From a checkpoint of a small audio captioner: encoder norm layernorm, 78125 training examples.
Rows from expert 13 of block 5 of the audio encoder, named by matrix and row number. Rows with one number belong to one neuron. Each number is 500 + 50 x the weight over its row's rms, rounded and kept within 0 to 999. All counts start at 0. Numbers have three digits each. After the name is the row's rms in percent of the matrix's.
# gate: expert gate (encoder.blocks.5.mlp.gate, 16x80x160), inputs 80-159
# up: expert up (encoder.blocks.5.mlp.up, 16x80x160), inputs 80-159
# down: expert down (encoder.blocks.5.mlp.down, 16x160x80, transposed), outputs 80-159
gate.7 096:541523508479508548541547454526470557455469544532602534568464448403570504569533486356454520588487503540440531435479542438446466525472492419441420524559452374504555550526534495552435452522512460553574433512497553514590477532504495522492546513
up.7 087:576518566523370534420593510612477576534400577435587532536500499449514443535561531447535495594544481544467596453548481499517506504557557443521456487445477441476497555483587494519448411515573427558553442471490526516566468398517489547477557496
down.7 081:503528532440450502403398544586489467568610515469541431514498483461488494392406552529457513543525430472467535532553423465431512483530525466474501498490522502539615542535411464565440499490531425531588478609475547585475492563589507542530517498
gate.8 094:524516570574455463576451499583554502487420521467551414454533401475514482545484521381494481441487563526523539520519563510428507536528459551407472482480480507468477560560465429518377540484512555526429496405500495588510507475549391520562519565
up.8 094:607396498550451408462511565514535490421468491530507405464518410540408471502524467439425469484489584499535459512548495529509539496599472510458470429572444587485519531553531427551414445498509543507477500450413440548540523567509351461504498527
down.8 092:416506527528494506536555496454538536429415519514417530527515444451544551541411350500509450560530506589502432469435607526490462528485493561464428480456454516431490490449523502422518464538501512474542435521506534546451460433528509443624461467
gate.9 106:577470457531426470499512549492523488461487458477493337446560450515520451542544566437510537474442509534474515540504515589476490424547482494429500422568471508512500461473509440481436476533513531525445509532364507597571498563489420510440525494
up.9 104:484523564452480530468428494461479529540521485543539575502481579488496519464478455623530401605558482437443472473502510467543488552479580462559531546482544519512529511499505619474633537503456517495543522509568514414415492499518622460469470486
down.9 102:523598433408533479506435515472501479470560452487593478578550547553445445448523572487534528423535510495448528515492379500471466520603465526541521519595538509512539478427533469603471529500516496441457540444477492430513523501408536563444544548
gate.10 094:532476587523422449546494542426539469407442446424449503450572496477453407542531587383522514448443554483512521478535438536435548456578455536481502485479441528428505526511473443571440503474574535489464513457412548570604506497518438543526540594
up.10 090:426499374522533624467535492460506518612549554574531560540385548463528579457427418602500467489566452517526477514483547491499468545433545450513520527500493479514467500542538546471600509472453455512483497518611427453445457478467561473420436425
down.10 092:537541432489528442548490572516513490522551505543553505574538641596520502482520551453509540399528503450407535491451447525429380473536535457530555492533603500564454534456506479530481466498459510463471581416482434452538572497466479605486506453
gate.11 104:539420428522402455514486566469554518555477407486548354497491466523446494546523487517500521519478523504493451549506516543496504503571490532483538482532446522551490499524527412489482452499510561505449436556391471579539429652483409416464523490
up.11 100:489500578500543512494526453595501450486481550458426497477543416515549473467487529344492501437489553531521496467521526541462545519479443555469476490474528471472524537495427402518306547494530468508480521445563544580551573442468466594595545567
down.11 108:528500524561479554470525529503449582510485514512415434442429451401439563589494410614533484557381516491551420515433588497560452436447567534473471512481459517502435450502487438426544519501457490545422529518506480546480419477506440424499470470
gate.12 098:517549601520409451413520531560534449508500484487503480497577550511411526511484568514541457480575469504382533512487524547495538534537447552504547474430534581455447568506557486426394539429469510510473561506536493523485481391542465595442542504
up.12 098:590565632521395487465512535486530451522511460436471450489553511587406540555515611511561491564572498532399519510515484543487516508548452535470540473453507540463442519469533534505409481449505499487466543483550473475529499359520442557450534522
down.12 101:469595544481552407466525408436488540396461455503375552460534455496589495505424451462480417491652517516462443477461591505593513495471520570469532448481458487434482472509532555559484533549570564471515507416493543558505465456565501457545480509
gate.13 069:481416558474573387500513473457516527477490488455442468435524413576525407519467459463422522520563460528533447453478425499503482595476455530500450474476422472484466487594530478558516485421481512428464499436409447550423483654485527432518452550
up.13 065:531515585448463521580479527554450372457479481558418505558439499458517608511566423601511525512516484470454471574531479464528481424521527466506539513527562540452552445435495485439556550540457451666511569450562549512542520364479473506495501484
down.13 068:557449467529521583528499494479442541657572499425504524504498521408455546528522559598468502498435534490511607524560492554439526525453543560511526536542542514492492461579424465479499531437460559478402499497508493578513458507477440499454537516
gate.14 108:362498541499615493503379457453479430468514563456458565465505510533496486474438457511506542456462534413470441542467563517499625515435411374527530548581521508548580488559554500477517461486484473479515573520557547445555466580491573514539535505
up.14 130:393524525534558490494426490476519393520458519456433523477563495482431517523399436490524474459479508399473430612536563555474600525486443453529566445589523561472595517556576436510469482475520532428466553512500506418547427548486517559524505425
down.14 112:493505568579459494482472552470470589508536512496472401449557495518446461449494584481544534468463482458529550467535521502487457510453492393482443559439457491576491615459420503554473576514436536543570570504569500543445548534478445484506536581
gate.15 090:546564482573500463490490490599520435391430541423519494537501510512505488461528497431505489406444500505539497512523523502489438457537434494449478530581544482470491448534450457498471494555538563561499395484498500524501615427563382537574490507
up.15 089:569524479525494470542508482553542473379432566468544452539489493559519444527539467467477488461487509515538553525529453498465469438579414482402514514632512509531528423480488475467506502551486509530496443464450451541492559500473390458552601463
down.15 089:489494456482504488500521499568491572428570551509532577503487426529536505429446421469552423567510497580476430502466628497494521520451495456472382455486478506435563552496508504488475433518645469534495416507578432518424530462491445502575526454
gate.16 088:408537423547561563539434515493517462649505515478519561540446573501553544503452549497541514490543425465416499437461610442498438543381505466518567577448560425563413486552489463474564549526447525494453447518571472525501448475571470466494573513
up.16 090:499527445383475471421570577422489628449590529577455548490438446507517503435555487491417514568553541529471477500455506539545489496574509487522454551533517538460444452384531539517512493426548469430479450545458486478417502514580470444487578479
down.16 087:512495547508480491553528430411449640496420569439453538525508448462517560616509514574525484586504560438477506504567615465509510428470478530500506505449431516491497433456457571506538506568512501496599548505447477545475504436504437466503470465
gate.17 131:518422451475488434440585535457503518494537472479466492510551556549439399532556433545504484505451540466573439506549432488571578469556463560504521527468491599539538445482473524561475426471566543386506456529413447448514462661493503506558493512
up.17 121:516535572573482517470416474566503518539398507429621448446509453447526500493523517414510500464503475536453496506405547486421519608489565586511495551430553429459466615519421464499477593518518545518454508460531510529553567407513512498538455523
down.17 121:515575395523483550559562501501450567541538519519553491594485477462425581634502490622516476481304460528476508471499471524558430433425522501461477487518519493451507440468517468442504583485490459505434433495465385513441469482411450535503493502
gate.18 100:395571432541454672584532517442489476503444539489563519526415550437566521511441577476569564449520554523436492496493574393489482492488512472465487515426547374533465451515487509466551499495531499596463517541513533539533485428491574536472512425
up.18 108:427549459588414552557556605464526493549421516462535494439522546479428519509441627508574529475521585507397495535475573487538528553526482521442528447473525477514528506553545533484441524411496558508396520502493457494539480504519529533439528466
down.18 111:521434427552352516501484486532331484586569491422483491512469488469518512536518593545451428468527503512567619569556515450467565502497563569464454486545517502493524524616477448526477562457523570513442538533471524528544484557438464470535499522
gate.19 083:543494515530549468638520483510470539360469528481492440424521473530532523522567497400481547461478587516553526503536441521461549496532497473504457495542460491465610454605497380507451489593541485510488415480417520530508593549584425473551534602
up.19 074:577477541539475502589493531506500474374477490472579445475472474516548475528566503404508536428417516498571531504471486464450552501523492526541542459498456470476568520516438385457475536546519560541455468564437525550464552556498428504543514585
down.19 071:491527598445539490507496481419480519473419545555448548513494376448556549412531476473505484567560462531517468422494587509467445505513409444453470568431433486437532618473438594505575487523580513527556478485565528522510486482455497431525485491
gate.20 113:503510323578474458462476553444500469536459437479511434488511524502477490519476417558538465574476402441519440498513512549576458494527537546477532457525539582514537465513582514479540401520495532485412408556467471459511426633493603473448457459
up.20 109:543519321556465487443510534426482544506490447508553491483469518495466523475487434588512487603457387476474437495496507530588463486537496500478560475501548564540533468508572526491566412579492530483440452565481495445478446656478578439463431450
down.20 110:504499462480549436474424551490490496406506515530554571505559522584607421395417531381485474424616508604471472476512506491432514622520406500512511485549515495509575589449522583570482426514608487470588479508592541461507542515496469563480509510
gate.21 103:529512533420481418496568481437568473451502410585548525536555422478601526502559533418516599482460496534475452517481375428472459426533481432415503475474538562441476529507468463460421505588531536595495485485447596438554499411520527561560575510
up.21 098:483472452481509542474507478580478546596531546429506523565477511539451491488505508554512460580585539523571551434512594547518552539529585555573470489511450429595526459507467588497456504462506447454541538504545380555371523590468515494419460504
down.21 102:507467460534517511430517452512523463466609410607514456488547499482502510527573565512511482505427422424457536502444415537565441504548543427527508525550549480562562427467479524474552524520328441490413484497578486478502495521483496571537564470
gate.22 085:568491611494520490586569410555556575439500520519525483500592508507547506457568503486487590451463408570527539489456494440494488504491507544521440490453498465543530462598385468596526557455451502463533561489428513533411499560413503536588496579
up.22 084:539550484463503513505578493510445494532606499426517574501477499514458456565525438503506608545537446487439527483473474454421593478497498510492578586418486558407491441460548488501509586493476509454475569457523452462534499539473562541607518514
down.22 086:494469406548449468540579532573486486539541521522607585589495545598481541544595504523448532540410461467521466525437529529494449498420480503480494430535564531489523485538552418515593407442482409492444427473491497430450463532473508542463514497
gate.23 077:607544419578476563587562505466459504376488490423479471449504479519500509509446490434471504554493527547621553505565371552526448483519442452459474435573507462546535451493439534539574471598492468542440504561581507470488458545458517441554530555
up.23 072:500524429535539513537482488486437512443519514489460485430572534626551541517454437476448436543469501498539601431525466450531453553518407590424532454484528437495472520554471572574481420527475497543505519477525483397509517420598498511445506568
down.23 070:479460481501492545498469453558539436487534534577492600553498503551490561432542500468499457526456496462490530492481601515504465579503525377546453567493512529546486496519421514490422484408462455425543494557454579442476531538503465502504595422
gate.24 083:633491671505466402478515558610536430542524503481456473493506479491443578544521541523510476547550493505504501540484524486486502566530439517498548480516503593449469560525496516473448494481434506487490541453517455507448564400529398503524528537
up.24 088:406476368531581528541453466408431483502496492534609483503469556485530446457524394523520509538396481458476474505494506492544524402453532470491465541554514448599494398500496492498607498517551531485508479573462508521553426642489618437464517455
down.24 089:577431482498472520532487572580501517577559531443552413493477527512456459496561567555506505476350464466538563475564467466427470531470464465474497510576532485573486554492534478515478501474415419571550528537496466447495522558415439555535559546
gate.25 090:584520574533436425485524574523549509519440508445493476459596466508398553580511494484497441443514553514495488530524512591504516504577446574515553417498470618441504561472507496449359498487510536471466541465528455539494488442548395560474478505
up.25 094:430455471439588526505465462451439498465569493535535533530442567469587463413504455519496576554470439469475502473482460396543499504453544440494440575536492433550547415490458534544616487513455444536518451520479545474486473578459592412504493523
down.25 095:598473413495449593515498537526464494573552491450585388553449509479441512495597581570569530472358466447551521562529432509495462450500479469496490523563543467571534516496450430537528523506410418544489549541432489444500519562448485556467547494
gate.26 102:543514481551550581536475452498443525479474570456536451481522444494542491452483544441517542496450483528515551493449467347406515511468491581541492612350544456542421472521365575509515505495575531508544507561545476469519480408502555487499511497
up.26 100:524426520441511527485512552525479456521572487565402498539372588524500552575495475615513506558551449454522529518520479565524465482467540414443450377602443441466547510520583421501557471516455412476562523468482506497522516554557499503418423491
down.26 104:447528537492527513458446501495519543446443612435441569530447541552564505440525429457548552609534551497495467477432681590447519477538484496512504554389458566529458556472467547447419501540505541442527559424491505541523550415515447504527457391
gate.27 102:459541451570554547417510392485381483574447493519529544520506448571514567424539518535508452519439436567547553508514557463470492501444519523529540518483617483477456481571449476549526487589494514524518456533539491465522528453507578497485522547
up.27 107:481507452568505448467537455476528519541467522550523522494588478435476556530528588475555468517481522519532515449483444502547478550553488561515441574407493473545460550577454579539444501505480568434485436506512471573555564543477493493409572538
down.27 107:574423442575479496492547559546460433526505497530521470567486491528488424486491541517429490437502444438542606551599376449552463593487455464483554492501644439523546480517517443527494413413493484561527466453433575406565428560508519570470512509
gate.28 108:452485437555481595502499515412550432456453539507535546643427461400569499471461577442482512507471509532465514513572558492565517511420518486437417495544464402578508486568471554503470405647536512640462393585482589566540460462467541506452568512
up.28 127:479482426579413529483520548489550474485375497538506551587484477437495469516451540473553453511382532528402478529535517517584508529472531529475477457519495548499519542556499585542440408543541605563404422563497508569605400545478507522470504527
down.28 125:567443424581410586479484540577415483579551527501454523476395474476485490504510541509444463499507497498616498581566548520497584531498567489522509535494580521517440502561460403471484479457542541545511574508475537551607409558497451431534515493
gate.29 095:410520501526498622488566537303461500510484529493491569481422530486558517498459543469548509415496614490487584503488511566510532582546533481537473556507487426527483545532461451529457462476490431515490477542489487504615525533506493603439528460
up.29 096:453523471567493529507549519314440511573504439467536564424430529470483504500435538488557473432485601467447544512495515545506499580572559517500502541494469516531509491523484457472539443514460472517432495616478462477551472540480532585464489417
down.29 101:476458484606418504506537454479342536604520557496528509450491533476515559497523563598461425475539511491517615491519553511388587425483602553475542497489545483490504467562486520579544468477576522529426540512438473505583422502498430444478473480
gate.30 100:417522544435449512472507473531486498504483546576554549587479509395475529534521503391465476517531461444480545392506505504514433435514634516494483521502465505524523541492448509546416532503501493509581455483416536583481572520531563489510537452
up.30 101:444512524515423453488434483549443480508424550522596476526560489466503387487549539473451434503502566450427590462439502521478495511486573554544479504489506479492594526503493455477483490498547555575444495488470574539504477494543571504511557484
down.30 106:461461525527504530465530596583528460563491575507480570517463516509482494462502469493420536577632495479575516566523512512415574541476469507501540560473581525531412561585460480513515440438503512511532472470438582490601490532561573488469542480
gate.31 092:554475505470466499425508459502428564461537482438472479496570556556451486462584467514531560539420435545474536449407524418437479548509507582612541620396544483504431445498404542517611486492547521456550531515467514478521488433458521456558431446
up.31 093:465548510508526525457503471532493444603521523540536527502427458549481573545517549569504366475545533408525480508549507499570470443476487418442500387615481525483498477503581511433515464519418440470536539442553515472454549547551480485464475557
down.31 093:520534558457465501507483494527504478481513599467508560555402497564603505504467382417536545577548573433449479535401609626472449443522447498497545534391556567545432573502540486513427471518488530463534519483521443478554513528490419543502485417